A small sound classifier, trained from scratch.
Model: log mel input, arch quartznet, norm batchnorm, activation silu.
Training: cautious_adamw at rate 0.0016, batches of 512, held-out accuracy 92%.
Data: trained on phrases spoken by 400 fixed synthetic voices, 149.4 epochs.
Rows from block 13 of a small sound classifier, named by matrix and row number. Rows with one number belong to one channel. Each number is 500 + 40 x the weight over its row's rms, rounded and kept within 0 to 999. All counts start at 0. Numbers have three digits each.
After each channel's rows are labels from the 100 clips, of 14848, where the channel reaches its highest value: "loudest band" is the band of the loudest frequency at the time of the peak. Only what is clearly more common there than usual is listed. The data: phrases spoken by 400 fixed synthetic voices. In brackets: how many of the 100, against the usual share in percent.
# convs1: first pointwise conv (model.blocks.13.convs.1.weight, 320x320x1), inputs 0-35
# convs3: second pointwise conv (model.blocks.13.convs.3.weight, 320x320x1, transposed), outputs 0-35

convs1.123:397500500500500500500500500500500500500500500500500500500590500500447528500589553500606500610500444522500500
convs3.123:500500500432500500500500500500500500500500500500407500463531500500500500390430500450500500500500500500500500
loudest band: 250 to 500 Hz (51 vs 23.8)

convs1.114:500500500500509500439500500500500500500500500422500500558500500500500449500500500500500500450500483500500500
convs3.114:500533462500412500500500500500500500500500500464518471500500604500452627607575475500500500500568601500500560
loudest band: 500 to 1000 Hz (59 vs 21.8)

convs1.66:500409500433500500500500500500568500500539500500455521420500500500536500500447500441454461500500500500664581
convs3.66:665500500500500500422500570440500500500500500500500423426500500590500500500500500500500500500500500663500384
loudest band: 4000 to 8000 Hz (27 vs 10.6)

convs1.269:478562500575500543500500500500500514536500500443500500500500500383435500500500500524500500500459533500500432
convs3.269:500463500500500500500500543500500597565500500532500500500500500500473553573542549500500500500500500573500575
loudest band: 4000 to 8000 Hz (28 vs 10.6)

convs1.303:450500500500500500500500500500584500500500500452500448459500500639646500500481500500565500402470500543559425
convs3.303:500500500500451500500500451423500458500374500500500500468500500500500459500500458447500437500500432431500500
loudest band: 4000 to 8000 Hz (28 vs 10.6)

convs1.117:534422558500622500500437500500500500540537500500500559500576500555500555500500500500529412407550500500500500
convs3.117:749447500462413500500500500500450500500500500500429500500454500500500387500500500555500500500500500500500500
loudest band: 4000 to 8000 Hz (28 vs 10.6)

convs1.109:453500500500500500500500500585500564468323500500500528442500500500500425500500500500436500500500500512500500
convs3.109:500445500431500520500500500500500500500474500474500440500500500500433448500416500500418441360500399500500500
loudest band: 250 to 500 Hz (60 vs 23.8)

convs1.190:435500558442436500500500500563500500500500500421534500500500500500500445500500593500565500500500575500539500
convs3.190:500500500500500500561577465500500500500500500500595432500500538500500500617500500500500500500500500500613573
loudest band: 500 to 1000 Hz (64 vs 21.8)

convs1.305:427456560500420500500500500500484500500500402455424500500500437500500450500477500500500500500500500500500445
convs3.305:471546543500533632500500548591569500500500549500500570500573500565618500627583535500500572500500571589500500
loudest band: 4000 to 8000 Hz (34 vs 10.6)

convs1.126:417500500469432441500500415500529408500500500500500500500486500500500500565627414437500474412443397500500500
convs3.126:500500464500500500459500452500500500582500540500500500418500438476441454500606500500500559448500530461500429
loudest band: 4000 to 8000 Hz (31 vs 10.6)